Weights of a small image autoencoder.
Training: 7800 steps, batches of 128.
Rows from block 6 of the encoder, named by matrix and row number. Rows with one number belong to one neuron. Each number is 128 + 32 x the weight over the matrix's rms, rounded and kept within 0 to 255. All counts start at 0. Numbers have three digits each.
# fc1: MLP up (encoder.blocks.6.mlp.fc1.weight, 640x160), inputs 0-159
# fc2: MLP down (encoder.blocks.6.mlp.fc2.weight, 160x640, transposed), outputs 0-159
fc1.211:066138101138080178120108132065123102102143146159100106104142122089110163120127105123175133149131158137118134113135116095150135101114178177201127073163090103146126170081145098109112039198164126061141084154146084082173206146171115143147084177226096074089181124132143089123118131169127127135087106134054102131131114109135137143138086124101155142128149101128146170101106119184158119169161193124134105067135141149174060109102104155088076134122124134160152108162113125098149144172099195
fc2.211:148126122131152066085076141195140159148106142133137123138112088079123154089133146164085156119124079138134102158094149116106090145108100119116107145124162129085127102144086158189165187052106128152141161143094145125122104132120093120112157117082136170087076151127120160110142152108136135106165157119170116125152174131138137130134166144139112132141136131157148107127131143090117136142123108099105146131126111136085153138115121134159143122152095130081137106125159120141106124094136112
fc1.212:145132133149179114145123140111118130131174113146101140145133154135108128113137125136123104144166103143132116101102100167133111145097200128109140064149084146124133167097126144141138100129096151157132085137131075140154140127154138112164156129148129122115118107091114134150110126158119108161095088111098158137139190090118124149111131144148136127127147148135119129103156152103113160107146086131099140127101118126135105144121157145134189078113084112094138130139112129116129122122126150
fc2.212:140089164137111131107105089162141169115155090134164130129071110064086077102131103155140147089111116113125145126127103107089160110115063130194150175110130110120159117149111130140118136131133118158150167135099125211112117110111097149123078168118134187153183131135093139117137087084123177115114197134140114156127153088098131155143086101134145175146136106131133136122127082146105080150135114159121136123135108142128130080150156078091148182108165151134140123127137101155102141097167109
fc1.213:142085135135116136140130156147121123131118147162127185134114110158137065131115133101159123139108100085110113154127114124170118133154120116160126094115127135134123086121122116142116082146129119137143141102093124112137168124147107127134132141144130132133139136124111135145121170124104150121165178137116148106132122133125136088117129120103136139113160165092086108097124137115149159126100140118127126156157140100154119149091145138117148135103138124114111125119131112146121166134118114
fc2.213:123111127128136121118176118129132148133114125108122121115131121133139122121131124156147130135121132130145132145121115141151156114125124152139126112145093123124123144137120140151130138137134104105118146138114103099136123110149148113108105154086131108109132106108133124111137166127103131163142134121167117131102096109115126119128134156142102121114108117128141142152120135134119162118106148135116129105124175117114139147113142137140182121144117130102118135121111116123093145137121117
fc1.214:195060149111142087137119150101172141157182102138154086159125115100163143070139141123143188198092069097087147048127082093108079105104165166186041101125123127131115133076088141147127126133130135074116152102090177137098193137115111089100112088093106117124161073179077153110051075068134089042089161108181183156140174160196098100089101114171145173151113122164110057071121142196169058038173138127158160123220128146104144052182191077145133127099208138171192122168155207148198188047138154
fc2.214:153127232140095159154136154099144199109089147126116097137125193102102120128092099184168068114053152098165110196118143175052082115157108080177077083129242139114203145134146119082102118103105115153203146086116021189148176145084187038209163083164158184150119165156125099170089081158139162130138109128199127143163145167096111146123136019107130086070070104103099130177049101122087067163134125124067124128157060155210127159133126214032117147077122052065138105177163157147146138128166063
fc1.215:152108141109136192146108144167125119112112125161166173122086137093116086118087105138110141093103112157099091190168116073129149146072154149109110154123138111084132151205114138107112157133109083157137067121103069143126126169140077102146133135103114123096136191168102128142148168085140104101219168142128105091189153145125100167178124091101122144112155131103108087127091132091122103103113102107100074122164094103163132212135137170065138185098109142125144179125125132140175156159108120
fc2.215:050128126145072100146103144092174202116160134045096191080152147154121163097159150126182118111108117107126125110157126118104146141191148169134160085109124117141120129086164107128142154124128144125117159099095188144130126115129170167142054115139140113111133076085160111130108134129121190083159125158095134128147149122086124086168126140179175104165077144144163137117109120153156092118084099148183143156130129104098110106092133137188163063146139108144063111062160154122061080117137104
fc1.216:116098136096119101150135149114130200132114141150145140132095097155131133103146094130109126138114175116105108139112116145108125129126144152128121124132124111110090125098122106155158095185120137145138135131099114118137146132076142130149126124111141100117102168092103128146150148133109135120135131172110145125145129107166150160117096152105108138102118120121126149146133127098095139139128125107148098136185136137134158146078116132131159097120107156147108168139120109103148146092132066
fc2.216:155122111133132108070127152101128105114104132134124127157160128111140111143126142156160136137111156166137133122101116176151153120131112111172098128110119086117116127126130112158143086123133087151118118134113136111146095136138128102128124165086133120109144132139123121150162131084090113164115125112174118152126136091134133135109163149144087125115117147118149132162129132114114148098139136111094158118139127110119164153150161144127163122145145108118141131132111131116110136103110097
fc1.217:130200133140083111118093141118172094154145114144116008079163157136077194120140120161110092183141122158166135144197175127080167107121146129072117187196149180141141076082155104109092165085118135070081111079089193132172108128111093116144163099111178155240141141190152143097140098106167074131097155084077061151142205137083127137084125099098169064161125105165100101135164158126084111047165116170075147171159057107089198142190125101125075106160149192131102131130082189064135060152098123
fc2.217:145145135099109133117214118137124137132131102084128169129076125129109097144114140113137127103138140076077139123152137127139139100114148116166092142106066109070119136136131150120168157161144084139091118137096101130112141119132143117145166110166191148151131090121136135157137121181154184219154173168201128125104109134103172146140090118094097139060133128085145120153096095103142170114097135139101126138161140154135082130108135169101119153087111129122112139127120097143118124119127149
fc1.218:125126151120098147127148138142107140119098139101116127138113115132132152124129113112134104127128157151139143156125106116123122146128147141144131122130131106119108144126133124115136122137133154139144123129129125137123133133129140131121119104142116123120122141117104142129118138121116148122118120139143116114154121136123111136138125130136107127130125127106139141099142110126121120150131125116141100137134132151110091143124134135140136139121101146129133125134115115129127143129150127
fc2.218:146115124146116111098178139128124141126122126103117128129120143134121094129110135132129119105122150137131130120111114145156131101121146124174114136116108089127120132126148113137140149163115113121107133144109098129144118123128127102125114141094151143145129107135103122146147132103110138203155140140180147136134114131109130134141144124135086116095130109115131143159117130118120127111119149116076128129147142138125119149129146157116141135153122130111132138139121111105113127135126123
fc1.219:100126112099125191094162126117129127079123172115178187104145106095134142063138164159133120113211125155071149093114129096144095112127123135125103112166138119132077172128127154139097127145123126146131118133114096132128129170165140127113151139117082158122125087186143117092138157121113145164114102107088084125142077147154117168098128132099166130163079172138094122140105072138121106153122116107177165131113135113136121158087159139116142131125148080161115069146084140184140161136101126
fc2.219:137115114108139075118125155137111167149126126137090101141127112103132147150160167137119130092091139087159078106103103097080183144144151126121192111102147150116132084154153158160156186067154131126119113123101155105148153141111073129140122101136166133160067127144146138169101101122125103088093175114144152117094188117119110112150158102110072107091122169159117156112115200116140137097097117127120123179152117183096146102136093118141072125127129146131124106093115136126164104097143157
fc1.220:127176111106045089091160104153119175084184144042085202159063159200140103155105102084188146052103222081148130153185109098198130147102100118184199098157095081133178178088167145115169118135136121129160102092140093011149099110103138160064111120202162153057132107141033117140073133146119181123121108167040197098212202145109114166152164120108176135064139087096107072074061115095161173157132092098149064138160145182107083152115155103079151171198119172101164077104048182085207128169141148
fc2.220:161122119082187141159067128155109064113122126216152130109198129138151163103115138095123083119155041105169199115117102144160110142215150087145148127154147178130163060115112125100113126080109133145151135058111188157115163135086109122155124079104036128178129138101207140087138166073147104122080155149143051120112096143123104113096135151132089118122154137158132160161166098153110097094070109143143174148145124099064168122081084110117104131148138100181136156130143096152119121139124142
fc1.221:135110157111111135141144145144101146112092139103107142146091117147128119125120130098128127121114156147123134135103104142124115143125149138142153126115130113101120120144137114126138105160129148140143127134116122151140128135133133127127105120125129112111116138115116159130129130113104149136125144146142125098132120142152123136163108128139105125123136133133142118129142116123117135167111129135131126147128136135109092151111136154127158140114095148131137123122132101131147159118138124
fc2.221:144135113128134118099182132123121142117117135097111127128116148155123080116118134140152125108118156140120129115114117139161141113107142127162100154132106084105117133132131108152147142147121089125094135153100096123155112115121132103117111137093167119129126117121104127131161130116096154211155144132207132127119110133118124132140140125133092115100133138101146133185125126112116119112104150134080126134155143133132123156121151154131146119153124130110128145135123122095104130132123131
fc1.222:130152157083054130145141134112160223179116102174141131124109109105202089128096119165105086166121122103101153153117128134141124147113153068100114145173080164133150083106124079116114074086214096081091078112180110139133133086194141154141127127156130098155129122082169040076147101159142104133110086185083072143122151122029197120099165132182196058115159055159128088170076081165166148115171117157124135129087119127145152155146122139075139151097111120187098165141142123147178179174097129
fc2.222:190114161079123065145136208170128123107181138135086177134105106139056157110084188122162144115112175154139099152133146114125106141042060110143102125140211119177161107118055202092227153138076129155169138147117086177196128140039177129157180106165116130070161165126094151160098147081148147138125057139129235061182109127208132095130116064113098151105133138077081198105133098073126047150165178040125075016187131139114139182098132126109137117147198125070142107105085147137127112038173147
fc1.223:101190156148151123134146074098081114178231065082185140110155206199141177149142112131110070244090085096100151034176138060106091107183122110141123200145126114212147116108151194052165130040073110136139156158166090172128045084160146078190157110169152138118117101117048157088157107098214117109115170047102140147096111118154140145108153122094116135167171099176127046087162044073154162087185120170091191189103111165109160115116186146095135102179119101181139217093097084123068108096095154
fc2.223:051090135175165138150140072152101116059110186075167122119092086130125026094122138153142255129156096097077121065137159167165087103143117197116147148081101103078149147083130166121093132125147115107093176091137181044108166157154131128082089143140205132119097079034100082086110152113118152196228108170096123123128143168101146156129102136142113162168082090117216088138103135136153210112044200124132128087122162089109202148047137111214188176074123110099133123131176108149141202113104105
fc1.224:075141145116115108131105122111124137121105134125143150094094140136133128154121135145131135084096136150136114124121183143143126064138148137161162116114120113112112169157121143137142129116132129134150132135123141149122144154167168100120124124111150149143118121122107090139125133109133106095143117115124135089114139117106146118113149150161110106125159077146098113167110120144101156112153123119111180106129123126157151117143125131101136164129125124112166134162116131119124082151160082
fc2.224:136075153097129166146169152168149136129168105185133054138150124128116132141172142078146129184147093049145151090148090080060090190137115103115127134134176163110149025120184129074061117094109163124095111084101175092115107124104117135117126084138058131144154160107117150094099127163178141117152183166103155166166094110208127136138094099089209183144117128093126119085189142139154131158118152144172086159102039124122086135145113090161104114117152120139094074105114159173108173120120167
fc1.225:113069129089186131140189160188157158067097138176138120190090176215160124074178121162152105157091070134130097158077149077096090150133097186121076054168134128067097234064129237129121122146078143181113065088064163117118140132133090174150131122084128097133178105158143156207067156145110088105087131125104140079111093077124138095134083113154173097058114181113110239209140130127163192126160143109161182153144106086149169058126061129089156051118167142120139137135061175147121137082148084
fc2.225:184093136100156098085144186162162079152162097140090180150124142173108165177081155125186111079096090145178174210079136084212179109071137126151109061161131103168143117167192124191137178192085097103150163117057075161111050115103156124133084172121152159114185168206119157188090091113180127139100104170123183089168086106139132065174086082077140123095143124105116225120109121144147032194162120055193083047150116106135077164146114116064132083164105086062152105103117127067079113070131126
fc1.226:109131141148129141154156146141087136137141112124131138142140118136126135125127094142145130114120154136134162145117128148140120091120124120131101102127135104102125123105124143147145137118114129155107147111143122123121122102133127138156111127113114158111137139121120143115125105144127176117119140138132128124149127117129119135162141132099103140146097108129157112120158151137093129146116112122143165150137094113099143130121138107112116119107138134133118105129119152106155137119161126
fc2.226:132134109129107103106147109111131136122126129118107151116116133129144128124106125120107123103107155134134118100108115123139141129141133140159108132164111120120110134123109096119150129140146123132148127124129143110139134146106126109131132139109136110133104103126100154116162141150094118157141138107157125115116104164120129108125138116143125109104116162138109136173098127141144157088134136134085138127163151122144156108129127159138141153134117119111150143129126129127096108144112134
fc1.227:160124148120140101145171127112112130149100137125162146130169126134132103103086118112102100136127112145135100122126154178155159116101178128120101121153102117131092126124118082152110139133121151134160131130136149093179113103132065114130130132148122155105121152120132146124163118128107143080106140155112121172150107144104098127153126146096119120142129137094134130095122129110113121147155125124133096173106135109132124122126162159169161149137110108098129111133105114093159121115174112
fc2.227:045120110118141117160134126201161159126141132136119104157091129123117180123145114155146090112086115081112092115063124116094126143119090143149144137093160135134099112088102133107107149133088102110119161120114093197110144116105148127131113111158183111158156097080140105099149151180140150148156137101132125099086167164117169091108126131176167133113120120184116086139110158136146159173161090152124128148148086116120161127130119114101129130112136130137110121107116140145094138151109138
fc1.228:098080147180167129115082150148077160134156114104063164132179110130162138137175118072078143154130146121178148102166184125140072128081096171151133133186091114152142134172152153145165117164161146161075170119181160139151117075111110133175138087083103156133149156129080102093105096143084168136142156113110070104069127094100183123168085165126108137131128140117024124158120135107128138160119122130113172128111105056154146120139159145079083122112141146143127121118062109134135103147129157
fc2.228:128129076150127161101134063129117132142128147116153150114118128141109143066108107160087114073086089105105148132179104098169095135091145105093156123149123102095137103107150141171145189145115133144150132140123123107142113148072100129135116148115130149163090123082104155105170149138124161145184128147123119122147099123119146108138142147138104108121132149153182141162154113125178099106100163142123139175150162139130115133103076152135154105146046122113106181149156099128052143139099103
fc1.229:128108104130099141183122130118099106096142099152144140123117153103112118180135138104097152154136138080154113150137104116136168126110071147094141160111149125147210094150127154161145111088152126132123131066177099135121144136077136167163113125136112139106126147133157134199123125105166109094105127095092168118166177126148106120094152119139160122139151161116107137100119106142169106107142130150094106158132156137156104118170071078168115128174179123107087147081137109089108066138159114
fc2.229:113168158130095145034040138094184170150129131084106080078142055124156172110138123133136103048146132117140147117100132092117067075134120087151183074139049112110130178088193085126105129160146159144164136174119173191170120136204073142103158147179155140172113176205068157139133100153124137109146137133079095172119132150089187168128115118040139124155102042098105124119134173155120115137177112151138142065160078125123075115128172181040162158078089145152161106158096150157107125161123131
fc1.230:160110197192171057161101129147120084182079125120152143165063108090190115057223046139153053133102126118205161087096159122167118078103162094172172164041184185119151150088123067152108165115152144113109152101161150131171172106216170121081059136115071070132135173114091149099133065117177087123131162146134109157149081187129138140151084153139152109137062139056168125097137067153127109131070125106136097110176078186182121090098113103113108154196125112126121172135129116146089162128163158
fc2.230:079064096144084113069143128190091130134116096131116144129092180146109168195122174115182170127147178115095109094090135126142116173141087148124065211124082130165101156110153170083109129174161123102138138190126106163092130153126155069096133133151151139076129153126065113149114155159139156069142089149108195110155129103127108109128147127140146141117151075137116135047126110146133133120129100107121159111144133069150081143144192129097163090176123117116116120164121159127136104107108102